A small contrastive audio-text model, trained from scratch: text encoder activation swiglu, batches of 512.
Rows from block 6 of the audio encoder of a small contrastive audio-text model, named by matrix and row number. Rows with one number belong to one channel. Each number is 128 + 24 x the weight over its row's rms, rounded and kept within 0 to 255. All counts start at 0. Numbers have three digits each.
Before each channel's rows are labels from the 100 clips, of 14848, where the channel reaches its highest value: "peak on" is the class under the peak. Only what is clearly more common there than usual is listed. The data: babble in 24 made-up languages, each with its own sounds, syllables and stress or tones, from a formant synthesiser. In brackets: how many of the 100, against the usual share in percent.
# convs0: first width-7 conv, stride 2 (encoder.blocks.6.convs.0.weight, 128x128x7, each kernel summed), inputs 0-127
# convs1: second width-7 conv (encoder.blocks.6.convs.1.weight, 128x128x7, transposed, each kernel summed), outputs 0-127

peak on: /ɛ/ (31 vs 1.4)
convs0.44:149138113121175154111085137181090124138143134123160154185090132149146146126076114126145140112167122140142140139145113146106132137123148120095107107087135106114121122114114105104135136101166115112185135115115150125113102162126138169189099078110177103104124123139120125162160139135110136142096115105109134138154104105088109100106101123118119141108176118124101139100143147156127105105085
convs1.44:107140137139085111107140140100148147064126123139108154174116127117130120118149159151151094136146138140137131087162163120122137175108122111116176100108171137142134176121114159102177164145101122105111139126122119135124129111102121143108096145124137068146132143148079108155163108104144132173147143134133116140159151167145093169133127144184153135148115151122104118112117148125133079116164

peak on: /ɔɪ/ (42 vs 1.8)
convs0.119:129119100123117132183127136133125038162147113142156108120122136142166140152141152141134109109104112115099140150149119120127067104133145130133140136083147159126102090131135133101160120118136134088160144138073113134119122144110095152112107141137125123097113158143166150115149122097087137129146088116182161081139162108156158108139122125144121092151122139128117184161148116099132142138155
convs1.119:124112122143116122111136151108142118141123169113102140147153104137173111064159147141103120123100163124089104155140106183104111115109105136122161121107105094149115128129165087130137064144149132107117134174106136174139171113127137122132117154152152110107138135118144129084112123154107108119143148133102132149139171119113160120157088083093140101146105149160121090135102098175098111126104

peak on: /ə/ (58 vs 1.2)
convs0.69:128157124109128166138084095142121115172101120160131112066127103118112112175108096114113107112144128125120136112125134137133139130189159125122127102070149167113112155184093113118155120134111135108109122152170114141123125135116112127135121153172130090104165151155065144107154122154128110147180159143123099093136113107129166188103136158118113115126159127102134120124109117113128137129104
convs1.69:121120110113160149140140119127109136170129153165151120121124164153120145135110148123119115107129151133147094111117128178160107113117086131118123151139157130140114148146152105116084116133150128159113104133129126122104143171104102108122170152111146154204064103097103107156105100111171111108122170136133146100135114169079106149110070139132132169121144157094148115153130130126133177153136

peak on: silence (69 vs 41.6)
convs0.114:111108123114097126138107102108116131108108127128157147117120137098116117158150147125127138145112117125119141127143145148123113099120137131124156179160137119127106124149094111133115138105162099148119121137128118172154119122251168117122057171102135140103114146123115114166137138137114131114126156136128122126142133160140118111133142149150157125123108121144139101134104021163105129128140
convs1.114:124149159114114115129133154186103154124134157137137125141167106119102137152082142093161130107141093151137085142138131108140102119095205195120142140121103125121112116092118112090105130135120121114121137100153111147169153184150110124107142121114109117123161129139083134080127134121129121135114166082145139129139138134130147154124149133130125131096100166118097125188133132153102082158145

peak on: /ɔɪ/ (67 vs 1.8)
convs0.57:089164180116101138171161131107103136133127171162127129115129140126143123112125146132129147125115123138087142109125103113101111080157121140109088114085114099080126126157134123159140051122130120139174140133152118153130143102119100154130105148173141121089122110162166130155146121140108092092097137088171142096127133127150155160160125108100112106109137185130134112103124133110120125116093
convs1.57:179154120115109155098118073145159104148106131089142138091104139126100139138165120139143123115109156124097149109105147138148065129145111130106125147152109144086108128141126118100166123103121104126125138141138134121135183135123103125168133119120131101139160120141149145083096123166107145112201148087157160109145112139172091128157139101134100140121151083136107111105096124170161119138114

peak on: /u/ (26 vs 1.8)
convs0.15:119128134147142168172144125142096127113070130106101126136073166166112113124113105155108123117135121110105122173132145165147125161117137149164133145119109120143134117145140157113143097047155130129130124154149116123133120124147120123110104111090149189191113138166094141119131124110123117112119061127100096162119161125128164065143111124129148123111141113120121129129129146137130118177139
convs1.15:176136147115145155106083113162139122132164090153126159131134149121139177131131144083121150105110104128158111135140133118148148095143130120165146162109096146090162108124136130124144175129125089077109122112117133113158126128168175144122126104164091132148137139135135142110127095149083096148095088130110091198136126121119164117131118138151128157131143109127173129092124160100103116152092

peak on: /ɔɪ/ (27 vs 1.8); /ɑ/ (25 vs 1.6)
convs0.94:124113096136179122109073122139200144156142114110125113148112121151127129080138137172143125141110138101137146115119109145124109162127146154107147182100149123117163109143125089141109157080119156104095122111142109137094087132141099140129123128131156180118099089114102136124120122119125115137120104147114118091128103118075095094115141098150189123173131128158129134137114138129164162128088
convs1.94:151118136142075142119140183090105129152114138138130168098096155097128131172096132129160130138135101118124069130166137101113108118117135086135123109101159105129068131097098138117149139147111115099122121137107110114158118068136107111144110148125193143126121194163111140139103141118147124136118083150135147142139089107124125128131120135134134149153088135165137195126137120124132103120116

peak on: /dʒ/ (31 vs 1)
convs0.33:127134103106144218132134115150126130116141100141126114105101138123177130110096123143117149114113123110180102123141102142113110141154109139118118098123102080100114157118117091109128146096114120116094165130162146148110110155135113160116108133146177077101123110151157144132133126130107149135096046124112138106116183127138115070106123103131142128106159106153109155098137107116149134115131
convs1.33:154155141130111104124093126154103156109165121147182144173137164077123134146147149127121179175142164121156161159153115117129134148123148118167125103106135134140140166124142119112093117118120111156117155172117128115148165073128101109095118134121156102154122132106092084131100160106089162141115116154069117158167167145118106120117125114147145151142142121146151148092130145155117125122135

peak on: /ɔ̃/ (46 vs 2.8)
convs0.58:082161150118128141133190104166119154095132158201113154109109128169142129131107122148138095114110131091097145125121123118140115130141150130111142118100124091082120107141070123125080108130131099099152171155132114125121122138060144145156129136148146083094142168161162156157156126141148146109130115100141116112133135098141160139133127105150144115122130150095128151115116168147096134115110
convs1.58:133154163139174118139089142114147118113139106120115144116129164158159113151161129139073137102138146118091134122127100113136126144126169130113159182122083092133124133140149099122169103129137114138106119123111152113125131085124113133163155111144079116094178137120125102093085134095114134137160116080120095153132092129074174136134103143141099137129140065122121114129159119152113167132103

peak on: /æ/ (40 vs 2.8); /ɛ/ (29 vs 1.4)
convs0.39:111126132124083105120138115155058101111137127122160174151102087126161121113129146125132154134102123134104149122109108124146126098110129102111105166121109112092115128119121079112183122124143128153177140129140172146134098133144151185115134110144140110134148076131100141122126125091125132119087129141100167125112112108122110131128089138194116148112176163134088187115115112125144135103118
convs1.39:151129172070123116077129157102144151152147151104138134156079141117087123116138131132189112165127108115115148103107155136117130139153182121117136101107104136159122159121137143103135116161136115168123157119127138173135127118138155147121120127143156079135197103089090098128143116142111097120104149141161148121155131125122154151101128163157138121127114153130100088091160107135161100112131

peak on: /ɛ̃/ (55 vs 1.5)
convs0.3:131103110134119147113156092120115117134132170047172148150145104125091135157116136111131176139142135139124117107109143110159139129164121137126133107066147099138079151084078113108108120140130123084128126112184080124146138129133148121127116146184112131118101110141161116115157155155135132139122149128154122125108111137149116129119169118153144131138107126136092148112138130068165152122077
convs1.3:124148108183145136109109114112117065137104146106177117117141145134085151135127096135181133133118134131087119128148167128139133077102177137132092117117139143146165172132126087145102111136131139155124144084150119115123136151089051128129154134139162133165159090105132108120148129153097140122095118113123103129104115125110102128140154077108110106173115143168133132099112114137124141128128

peak on: /tʃ/ (56 vs 2); /dʒ/ (26 vs 1)
convs0.8:135131148144136111114160117172102153146125158147138104113043155132118117106104122158155104135129097132082131134129103113146117141132101109143139117134120140106148158130120110108085081046137137132119142152166135122100133121146112131125099136121112134148141122127146169141140150113084119146100134140117122175119154055112143128128116104155188163120074149124107122138116146170129149119115
convs1.8:140115130157113136093114124181189127114135131145131147145127165105124169137129142127133157102146112131147130099162101092130107123147124097147131167160140124141145130106131113120130143141112102103061155121091082128191137134148148109088129138165130117167162129120136083113125115147151113123112135090154194138133099139122156094116119130146100162142077114121139097072144134130134139098136

peak on: /ɔɪ/ (44 vs 1.8)
convs0.125:137135150150151128136114104138166130101156117230096125099100102141102111117090131150122122106154103117137130121088104118152121145146184151108138183127110133137117143116121100136130171095089131141096158126122135111128146128165113090074105158142114164127122112095102111133142124112125133127160142146179158149138128116153128114103151096111172120110080138126121140148096134157132119156120
convs1.125:162121125089130113125146116170140104140085140132129125138140150141126145121121152121100129097122122123098048132161114160134130133113074174090119130088158115150097093136152105138128125128140091137114130125110142091167160115130141130122162124169175136153123149075134164098112089150110101128128139122126190148109115141092155113097147131100096089137097127100127111141131114149119162114096

peak on: silence (98 vs 41.6)
convs0.4:118132117134103098134128169114132135107140117139143142137101109129109120147189107111136125157124120129086147126128103126140116156135149134136126066111146163143129147102118135134103149128163158159116141134196119102146060113168122151131129132127091123120131121105141101119125102087140132129098133164088168152084100075121146124135123111129129104119057140122136105136117062158088141109100
convs1.4:141108134130116116127135185150163137140136131119110117125170158107210109141063135123135128116135093109094099130094129123120125111147146093133097095116116139121127141080120081116104131105120112144118091091152142121155112146112144112085145129082121117131155101148088113102083126128123114105117114092118176126115111091143172119112125133132120126072120137117108083135120120118128071095119

peak on: /z/ (54 vs 0.7)
convs0.20:157111115115101134096106122130092136115123117105117115091104151088147099135125112118118125102140159140165121145121187134122122127144124094092103158138118097157228167130104118132112109106149113119101118105124123126120119118126138115168125137140144166169168098127116139093129131126105139142133129160099113180136119153058122161110146111100128136116145092144160120138147182144136103161147
convs1.20:122167147114114113133128148123132152142112080130129096091114144141107167160117109106117127094113103093192176140128136115137167134136145124109142111141137127083120088130104174130129122103128121113151166104128079106122094125136134158089132125120092145156091126142157165149140109116159135144102085160146141074127099122162118111117127126112115127142186129115121151179161128092145156164103

peak on: /æ/ (51 vs 2.8)
convs0.62:100114135128138091129136112119142131120130153022163131204090086113140155122124098131118131137145127166117134117148108128125096063138100118096094078151140112107111101141125119096124111124098123123138117125122205128142141119080125133143124122176142108122150153142148142171121108149154134163136124124130100125111099123131102126121134122143128134132139119161134107114162171111119135115122
convs1.62:151107119074162122125098085144171108182100128144145088158121115118143129146169158116103126139132098149096136108165158107103106148123073102141071097131086139134102188146123138127139118109142119112137124121134132106116082177140109144128122120092113097156093131104102150168133133112123143117134161163115158104100127127081126129124176110148128114132146125142120139110087128163119118135143

peak on: /z/ (48 vs 0.7)
convs0.64:126144144150134144122108107119056107125139134128171112139078128114123131120113117119132153085153148114146132136107133140129089069139117095078116109110167126125155124144147166117159161147115133097138122147138095102085064159106141129144140108109150113086107153155156149103133142145116127137127126158145114080154100193113137181104123108132129123136154125128143144104151146172155111101114
convs1.64:190115114086104126117122125129136121082120136118122127143145112127126113103116162102100103140140160151162129114152114151160114087126133087137118141119104177079119157122142163107146128174134123117096146133131124132067148142125101129140124136091131159102085101140060123082144109085112115128126180135108087127131122127095141135116120112147155134073165137116083127130132128123109103160156

peak on: /p/ (30 vs 1.3)
convs0.108:153127140122108140147156104125103162132120149111100076071111099078072115113090142118105142142107133162170085126140141169149153128123096132143116088131145102121123109097119149137114091139111134161131124137118102131137118139132137139143132105133154158162075137126102131164156077122145140123113154114183133152148112082137122159121164128145096150128108179108122093103142123168111104102125
convs1.108:132104151110146170149145091138112082126144120163139114114128155135134093147088133118116103096110075135121104129090119146149098121159094147106133119132101127147142069127148080137143162089127145095115172121086147090109152122167139108138152103127147154154138185131162114123120107144115139157118134074131120103127128113099124137153153107131107115110123132085112143097157194126137126102105

peak on: /p/ (40 vs 1.3)
convs0.7:104148094169140135147107149207140112147122088103150119112106125107119099166132103107148128112135104131138128147129108143102116129145154125155132111112123126135130135122098144112116090128113110139132107141141116111118055159136149117154120077109143154241137153151106160138154130156129115139151145156131144116167116101126137147122117163120091097104113149126126106094103125128115162133099
convs1.7:106128150107132156141118131094111138104112112152110105189133171118129103139149092145118094088145082121146139113126140105145124149160143104127113176133160107081124122210144096102111138140123121120121092078139135102126152185134126124113115156139124120155117127087144113125113134161166128122098118157120109150144149121082140119106151150088108120178104141144168151107118144152115101127150

peak on: /aʊ/ (36 vs 3.2)
convs0.117:162162109128125140126118145125114141133139143115095123087093093122104109103146106131125094134104133139119154126183128121136091153111115137126114098114127124142104095149144110152135115155127124163152146129178124115126096134110115148168160152090100128136075092139134140146131115141140125118135100132118188170096120083169138189113160128168161141127119168138139149111128070175091129165149
convs1.117:153101110131122154133123130146186102113127148104150112107113125113114137120104126161125100139121145127121121120127087140132152093201099184112133168123100153136079109137162112153121150165137124111130123127167184113135148184130161097137132129158125137119165149128127123130131109159129106148126134098095108169146130133117189123144140112122129121102115141105135146181135159163189101122101

peak on: silence (99 vs 41.6)
convs0.101:137145142087164114099165159132107147126131142131125131114143103092162125111168123132129102154169121092165108124106130097157138134117118139102117170112120102147128105138110174100137127087131124091140137111165113024178130157155120129126132099132119121111127113117113129112123106100135158091102164158106140106122094086084120130100089098119135135099131138102111145108140122117121131106085
convs1.101:139121125137136111139115115250199142129113127095125099138130121090168121116117134143181109144112105107159097124138121118112137149102183106116121136113140137130150124128125132142115144113115130141120140113131135131127051124130156134113152158139132117143114111135137098158124125147136137118121074100131236137128114109128092118121141137121125100126139130116127120105118134134125117116127

peak on: /ç/ (31 vs 1.5)
convs0.121:136131152158136136158081131120098181134133125126044133115141105165148127141122128130106139149152102141128126152149105114147140131096131088110112119140126144116104158067152138126138105139140131153150131106121104104126118167132114134125129120118178141078173163126099106116161137170175156151118117100117116151110132118105067123096143121138125151118145111171085131157158134183136101127117
convs1.121:119125102088130083148150116127149171094136078135129111124125142157130136144089148146121124116166077083124097083074142111111131131145083113114130127141119134104123082138163110135151156077153128119118126092118186106115135115103132119164137125164130144104144134136127145144102137122081147137111130101111076151085119121116111132104129157146126100100095138070107145151112124135179133125122

peak on: /ɔɪ/ (68 vs 1.8)
convs0.32:133172151175130182166080116153085143147097130157129116117140067091098115131145111131100117097090128117123138148152138128125126107102126147175106107111133129107111157143123122157132136126088122173166144110118145125140136144085107082136149089095109088120100124150153142136148105139101109132130107103084140086142148112164141117151115157103130134130181139143131138132132130100120128155183
convs1.32:156125167121118161118177108125120090119126121136122148166083113165138110157140121136098124133127106115109122107094131133142134135176131154126128156129084108132150135124135120140179126110097102121121110149178150160134143116122157104149106141119093076133096129110119083125093104095144138118165128136156124156135128146081130085141132102148122147158120126108112087141104176191178094090140

peak on: /ɛ/ (38 vs 1.4); /æ/ (38 vs 2.8)
convs0.47:163132105155128169147153105099121123118116145038168138164132074108120126130138165120111180150132118155163124131121144118093130118110119107125112127107119103119097138104099122152134121154097128161149110144102161108116150152127121106139159133132167079137123157134104160157106138117128124154157131102071112066153134114151117109101107137129144102133153119132180137104132152123174101137140
convs1.47:137132151174114116139159125111102114074132111120153127138135133197112114174161125145155116126095089140073125123102178153100110122127138093140071097128131133124141157106115132103144120127106133103121125134149105139124132082117106132111121151112139100144103125165098120164114111151124118153121137140137122099080133147178102108140121127130122124145143119100160087101161148103204100098130

peak on: /p/ (29 vs 1.3)
convs0.16:180158147154116173108091129175073147153090145159159124088097121124127148149130104129114118101136154121157145157139109154105182114137114119112107124121117110163156130144151120112159125108121090113155129102114130096161101139112112150111125087153107139202157107128128104115149092127136138124108156130079135122126153110082099118127129135147113101095128122168158115156106151107109100127151
convs1.16:142149148105106112080135154150132155132124137139124137144082117128161148165107121149120149087119158121166175081106098127131148156139111096143174159184129115126107106123122117130185129134127152120136134108143110125149129147154149158116134121184127046116091135143145114106116103112130111114164119170160146069105145143134119115131127119164108150151147099093134160108098130115139108135122

peak on: /tʃ/ (34 vs 2); /dʒ/ (33 vs 1)
convs0.107:136114119112127111118137105108112120115134168090076113126109134129147119130127143166147113141128130150114104100132124142131172162122137118119157139151107111154162123101135133109116090044159134143088144122093167140146139127120145116140105121124092104122150146129143136111113103093126148089084156140140138141114138162099116078091169135170145135127127098171118142107155219109149123155121
convs1.107:163144160144094120122145119158113135121134111098124105088138104096177203110111158123107107154134110133126130118110107117125142135149100078137131105151099103097126119120140125139122140083127130110076202133114102125150107100163153198114117071114129151115123146137123153120142126119138152161144095137108108100134101116138096149108172116140140125124134139137099153157163101088141146131119

peak on: /ç/ (62 vs 1.5)
convs0.70:158106143094131153161114137153143110140112100104183100140104120128122147109109150128124107109136152123125092139145134125134136114137108105130140129102152143185106123142120141112136123109105107116083115136135083119110102153127062131113142122137099192089143150137116145094165148135117131091175097128174206121114134139108179122101128116131113176166091095131140142140129138102137100135146
convs1.70:157095083129112119119125121111112140162162106119118144077149109144124166122095151104106176118165160142168099182133136150129119106148119086130120112131138141106121114125097122104116116128133067162147086138125098155139170109098109131115115141105153128121105100190159140127175122164142094107100104139132107137113138116137073146103129141123161139114096090125129127134131086097150156142128